python train.py --model="image classifier" --dataset="made-up ball-and-stick molecule models" --train_examples=195000 --image_size=32 --crop_scale_min=0.8 --horizontal_flip=true --targets=["balls", "style"] --num_classes=[10, 3] --arch="vit" --norm="rmsnorm" --norm_position="sandwich" --activation="gelu" --mlp_ratio=3 --head_dim=32 --fused_qkv=false --bias="all" --qk_norm=true --layer_scale_init=0.1 --parallel_block=false --inner_norm=true --patch_size=[4, 4] --conv_stem=false --layers=12 --width=256 --positions="learned" --pooling="mean" --label_smoothing=0.05 --loss="cross_entropy" --init="trunc_normal_002" --optimizer="soap" --beta2=0.999 --lr=0.0012 --beta1=0.9 --shampoo_beta=0.95 --eps=1e-08 --precondition_frequency=16 --max_precond_dim=1024 --one_sided=false --adamw_lr_other_params=0.001 --cautious_weight_decay=true --ema_decay=0.999 --steps=11800 --batch_size=128 --epochs=7.7 --lr_schedule="step" --warmup_steps=590 --weight_decay=0.5 --adamw_weight_decay_other_params=0
Rows from block 9 of a small image classifier, named by matrix and row number. Rows with one number belong to one neuron. Each number is 128 + 24 x the weight over its row's rms, rounded and kept within 0 to 255. All counts start at 0. Numbers have three digits each. After the name is the row's rms in percent of the matrix's.
After each neuron's rows are labels from the 100 images, of 14976, where the neuron reaches its highest value: "patch colour" is the nearest of a few named colours to the mean colour under the peak. Only what is clearly more common there than usual is listed. The data: made-up ball-and-stick molecule models. In brackets: how many of the 100, against the usual share in percent.
# fc1: MLP up (model.blocks.9.mlp.fc1.weight, 768x256), inputs 172-255
# fc2: MLP down (model.blocks.9.mlp.fc2.weight, 256x768, transposed), outputs 172-255

fc1.598 104:129135158124083121117153131148130161117104094156092121136093123152100141185123081134136101081153118122129107165148151109136089119134134093101171161101121121140108108162137097075127108151110141095126166119146136091099098125134124172109178131158116131156
fc2.598 094:125139148141133091148106114107151111149151180138129154095127155123126135121134188130121188138128125150116153058088098131099146116146120163133092108155140074120137111132081110161134077096199091150131114138096123159154133135128160115143140142154178158114
patch colour: red (34 vs 0.3)

fc1.192 162:133139119120127165104105128138133103137111087149121128100099143127114143128120139121126140063109151176110147089116116121067091131089124123153126168108121157083165111125116174115155108096131131114132125158104100127155132138111155151153112114128143130143
fc2.192 167:112135192131150115145169115173116128089142137136117102150148138110127121144138142161124137134155128056151151173106127151173126105141139092104156125103185109110125143160143085086100125142141125144131097110155135114144121126134120116124118148093122167168
patch colour: red (25 vs 0.3)

fc1.425 091:127114075118098140140151133115132122123165094144146117147129106126115176147123161136121138143148136124136096184098112115110146106183127160119138142138080114153151183155153097074092106162197118152141091147119108104151124102150134171143137148131155129133
fc2.425 086:128174162136158120118131118122154116150068160107107091105144130166160132127108107111144099125131119090096145097156150141133137132076156103142152122129130132100111056183115158197120141141109105142131161096120130102117123151119152101113156109121105129102
patch colour: grey (76 vs 8.2)

fc1.728 076:124140123107111145127150112128106124163139118095126119120103120110078099147126140116157141155142122136133128145167106115143128104116116126122156109091126112157117117152149119117121092150111139119098129142091118154140126139129113117140128155121161115129
fc2.728 072:120099131111151103105100121124152115150109152148080157153151116109162120150131115140126112123108112126152107122100123106136129132139107094113118125161137144090122105108136146132122152140147087117122117120165147091133098141150149186110105109140150149127
patch colour: black (73 vs 37.5)

fc1.220 085:158123113128119089154101125101101139143085142132145117150146127105106129094143173107112131132137156122148163115104120139158176137083126158141131158109128158169138144133154131120110153147114156146134147180118133193140145155139127124085139108155119120079
fc2.220 079:099128108127149151118184130139127119113137113077131134147149127131148102121102105163106093132100114137085084165161151117108109154178119104148129105122155111072114105123120134103097084112136104082123130127111114074110130146121126135162149147108148134166
patch colour: black (73 vs 37.5)

fc1.489 111:138151160149136163139140109144124158126099155135129135113098140128136143153110149146140122115122132150112185141103158135131083186142141145108118161136127141110134140139126118123122115166173156123136077154126154121146154133165104109150173108111153138146
fc2.489 110:128121085166141126132116112135122129148114136097153081147152125181134143081158133132136158140124134073143105120099074123155093083113113123151124131114113113172134126129127143177111106099129139138123189107152139115150102108128141132084123140119132113127
patch colour: red (34 vs 0.3)

fc1.260 140:111130150112147141178137078145135076144105121138162138123096134135096128059101168132170131126148143149126151134161101120144130161134142097136135104120158111160140122161151157127122080145129183145119100140129118106136118123151128130160134117126134105115
fc2.260 140:137121136100107158110117110125074169093173168110109166120125135120146102164135118121125109148102166150155079154115138119098140082123145149112136160146110108126100122125116083091140169107124114121122120094127121144131128124125128098093125113102124113122
patch colour: brown (85 vs 11.3)

fc1.412 101:165129119112115124113107118116122128140153172124146105116123141150140113143123134168158127146107113116127121137120115133116131082134121102164122086128121113152134174150085124130110113129144130103086129146108091134150136124133125138132117175117147125133
fc2.412 104:126120111116105138144149099149136124127113104137130150162161098108139179125126120097123137139143152095128091104132150160126127192143141164114136171164123162155137128137135157130164124152138114134147144130178113152113128134126130126145117078119106137082
patch colour: black (96 vs 37.5)

fc1.162 071:105123120122150115101120152127109130129154109103165150101175147110119122141126141150113131129122138088158094117078147107143122154109123154155092103093116080157111148206126158101108113133108127095133101141082107165126109098119106132117157131130108125146
fc2.162 079:146145152133121142140102096106103109099117157130100079164125113145132125138139110116109111133133107177135145128163146141134110156151107110139136154137142155102145136079136123180141123150168149177143123152162115094110122148130159139129100130107120114068
patch colour: black (76 vs 37.5)

fc1.198 105:109123147130147131118139150108122161140168088152085091090111139145096144126126155095167128132115128099117087146112142130134103122150106160102140140126102118154132132102144116161118092169136112181124133131149096134131100138133106132160110111136106151174
fc2.198 108:140193138162113137146144129118131124141089154107150114097119151118175139141098088129067097124183151149128132119139129121171146129095129098159136148128144143107133143165087137167124181133153134092127130128119138133141173139122150129119138098124109134117
patch colour: grey (48 vs 8.2); brown (45 vs 11.3)

fc1.427 094:128139121124110129130080130148149118172172121138164109152148146167135112072134090136092157175085165116130122125121142108114148142120138154134113130115125128119127114111146114132111128125083105145138139119083143138099198072159157125125189147149127128128
fc2.427 091:103151122137157086136153140121095158095128092111115120139133102109097145152119198134122096119141105151123186130117155126138143105139129106090143091152134159149106175140147146149145136132178122141134103149135116122144107138114139119144103140127147101138
patch colour: brown (49 vs 11.3); grey (26 vs 8.2)

fc1.564 110:098121106126149176161135121132109100146146096077136110140142157159128131143178170137102137149125112111109088133133113121120133163133117173144137168129125138137108168144125082145129128108169158156152122108200139108164116114176147128125168162160143094125
fc2.564 113:164088121161119135074107175128141146155135153171139145138117085153102149112104113117167136112128129143127135099103134142130110120121136090118119116098116102131151112146131141129131126148112119110108149149092142179135130169095136141095117084103117140107
patch colour: brown (95 vs 11.3)

fc1.658 079:104140102155110109111106145109117135133112104138133102094138081143099115135126117137101119142163115090172099104131120139146124111122134112149108110125142121135134136174131118125094171105135182105151133145193153145114138152156140100085144116142094144113
fc2.658 079:104123184101140115151132128174171122140107154124096124148144184111153151138141164126139126148149112098081144175118174159119142143180112143104146140114118120074115140132130143124145100201120099161095110152058139099153113137114115143141128126118137105160
patch colour: brown (84 vs 11.3)

fc1.396 132:121114144100113100115144127067147108121130168131132121117131131133150162122138121122138098115149165108108119136168138097122109155134118147104123140106129132103120135154109127107124162121111176097140121137168196141167103131125111196096103181121133086127
fc2.396 129:160110107161157140124178110132166127106126111127089121130144123122140106127144128149133160108159093168139132134105134124135102094131107126130120140126149102129120143124167141166140122144157114144082104131144101078099115140125137120117118120136085164125
patch colour: black (64 vs 37.5); brown (35 vs 11.3)

fc1.625 115:151168147138111146104095119167129132115106120152113122159114128132104104082119133139127109139152093154131140123158151117095079110140091112152125151132143139125134107142195119130131143155112097142125143149102080133129128163118138097159141117105162107172
fc2.625 106:091122116106157163170126118100127134111184140146143169122160134104145132140113121097140151135121176111100083131118108122127127122069141117129126111140129138100103105101098103108141095104149154104166148098128179145120141098116163124113135124140133108086
patch colour: brown (71 vs 11.3)

fc1.272 099:131110106112102146150134113107157118143146136158151081134141150146105169120117125128171133132120118115127085137119120131137113096117134147130144221111108137150142134138136117113167148079125100135147127144100106123143134137104150174141184126151126129139
fc2.272 097:139141130142139123140135131150092158119138102094110157129171130141128112169134120136162130111120169140160186099107126115108145129148114159119108054147157132098153139138116095152082127189156160065121130154147127126128123124144136126129109125097126155140
patch colour: red (27 vs 0.3)

fc1.691 163:131136138145135153146104092115142113111129133099133098146126161112148143133116113120132134164136123187096130109169129088121110124144147139136136137084081066153087149106095118139095149148138126112112144157104188147123117113092136185120138101127123153137
fc2.691 160:147142085114121077073125090111110152125120130137128149130133115145138121105145133146147124128197081138138117168136150126128136144142117156136138132134131142090149153115119121144130169126133162144088100109193133137098088126102114117137086139170126137123
patch colour: red (36 vs 0.3); blue (31 vs 1)

fc1.52 092:134126163122138149133156131177192146121161141152130154106108133149084157123081104161166151124100123145076186093131158132140145144132115128125133186120117152144117138122109118135106141192101113132106120140046100105107066135140167152128131119116141156131
fc2.52 099:124135103106118133104091113089105113125093134128126113131160139121133134142191141133085084158160143123160105158154073132085165139110113125132130112141132113146139095108135116160097151124163138134106104127197129152107140115092119161146125104158128118115
patch colour: black (88 vs 37.5)

fc1.767 104:164112111127132160125139122083134153118139116145156153100122106113111105055131132105145109110125107185150221126121149108135125130133171184144154128140150119092139101149141130164116140121120165132155166123134182142114149141086153130113084130137106103178
fc2.767 098:091106165125111115097176147149110094121144126118084129095111127132143130158111112136119149104116167115071112157153118120124130137103115160091141127125120112128094135087132121118138118121172129109139092164092124126068127106154108081125127126107146116085
patch colour: pink (49 vs 15.1)

fc1.593 087:152108122143113111123153183089118109152117118114130119134101115137153134109113136119112089138133141121118167126132146114075100132167118167116122168169123142127156092134150121153121126089140158112128113119132107103113126086102140146138158112153170125192
fc2.593 084:123060117120138147124149121124125123096083122131104106146164179117143138150148108150138163120086133138133106128076118146158131121122147090083136075111147103163112138140115125062128126154103158142143135142130153116140155164131103128120146157130124147083
patch colour: purple (42 vs 0.4)

fc1.610 108:120152136124095122091125143148130147164114129143185164148145120150132114136116153136158138153160074139130130116136143111106099169127117164138072109096139113089128154116168138130142109138103122134122179107155118106118144122132104154117124173132123099087
fc2.610 096:141110136146093115151113124140095134108165118104136157109128139148103122125173114140135112081091155174142117123112098151130121132148161107113165120125165148114126152175117105164118132115135133140093102151130103150125112135145127124112104120174094138145
patch colour: grey (28 vs 8.2)

fc1.546 080:132139145112124079124143104123115161145145158156148158146149165104134141126082114151147142121078174138166160134137165127178135093179128160132152135128112117108136133126159140096138111151119093145145134133079135151150102133108133129149125119071111117129
fc2.546 076:113126089142105173107095122122121106119121104106091120142138129128143122124138131102131144141149115131089084078116121126073152114075128136120093101144147130223117144128094097115119143133158128125151079136167094114096146134112137134092123118153121153128
patch colour: pink (51 vs 15.1); grey (28 vs 8.2)

fc1.463 088:148136136119122135124150161120115102127140088106105110153101140101120161141155143092170135156096148135120117158117100125099110066162144126144141145143135138164121122149153074161101084084128148118094128134117111122119082102141148110104121110098122145134
fc2.463 089:120122107130120114118120155141117164129133159164136150100165114122126162119099116128133101111162122155155138132114173137144147152124130123153115106115120098108128150102112184107111109174118113149185121132129152156116139172172139131171149155133135162148
patch colour: purple (29 vs 0.4); brown (29 vs 11.3)

fc1.273 089:143123115090147163053122102121118112106070149144085114085106117176089115143132130152159101119122100117124138130128136134136124116129129128106140136119131103118128135118111103106157108109123135123090120131122132146128115159100121128096145129151137128133
fc2.273 088:126178161153105134148110113154089153162139150127136121148133098117146134074120151128138090129117161128123174178123148153133164122109119129134138110132112085102155096164080115146065169179117115157147156121122141142153094118151134140153146119095125155106
patch colour: red (43 vs 0.3)

fc1.34 112:130122103124136131120168161123123142131132108147112112166187111119132130137133113106143110142123148135109052112098139101165122138134137140146146099120116123114131149135140102093087146147121118167162157129159093156138122091098096136158148139132142096158
fc2.34 106:122146155133133151151100099126152127122125124078100131127105114066133140150131130106112143109131131157122171146162116125105132166131131082129152117167161117125116090120118142133149119124150125105141110127095163107127144130146157132116149110164131141105
patch colour: brown (50 vs 11.3); grey (46 vs 8.2)

fc1.230 079:126131143173131171100146130126155159112129132099110149109129138177113113175150121119102134132098100179065179144198132120140131108159121098126107130142092092104121164095116123090158152209144136126131147090115124089119154137109153099159141104135113111128
fc2.230 083:128119102148156058154114134149121114141124125146131114136134146078155157126143114113158132141134130105174077131054132105103133129096095164079152152119125144176102124138128135149119088082124125122136109151143145166136108107136116159138124145144134160136
patch colour: red (25 vs 0.3)

fc1.672 076:128152114140128092168117144135147109119092108157123104089102118129129163114118090153123087141133118104135087137056100120118154146129133121139157141122153155130104102152136107125119122113175115126096140079132142138080135095146130118150172116160150101161
fc2.672 082:143120132144121164101134123133132154144118150138102145126145129122133093112098168130137128118117136150107213120176146157159104096136147123114126131137102089076094144143142136131133105146105132146114113134102120137117129186111114148079115129136113156101
patch colour: purple (41 vs 0.4); grey (25 vs 8.2)

fc1.713 073:151140132131081137114155123124105112103117086148107149140147105163100146151117111140161134115149165171127142130161107111125093124101112119120160145165108154104122149120134163112100189123116133138130155143107164133134114143136115160094107125163127080122
fc2.713 076:145107100127138134103129120124179135106128145136158112151100142089144096121150150120133095152104136073156152119124117132098173140134082193134106153121130100168108090083144094175147106095113121136107141131144097118122124152135126109144137155078102137126
patch colour: pink (53 vs 15.1)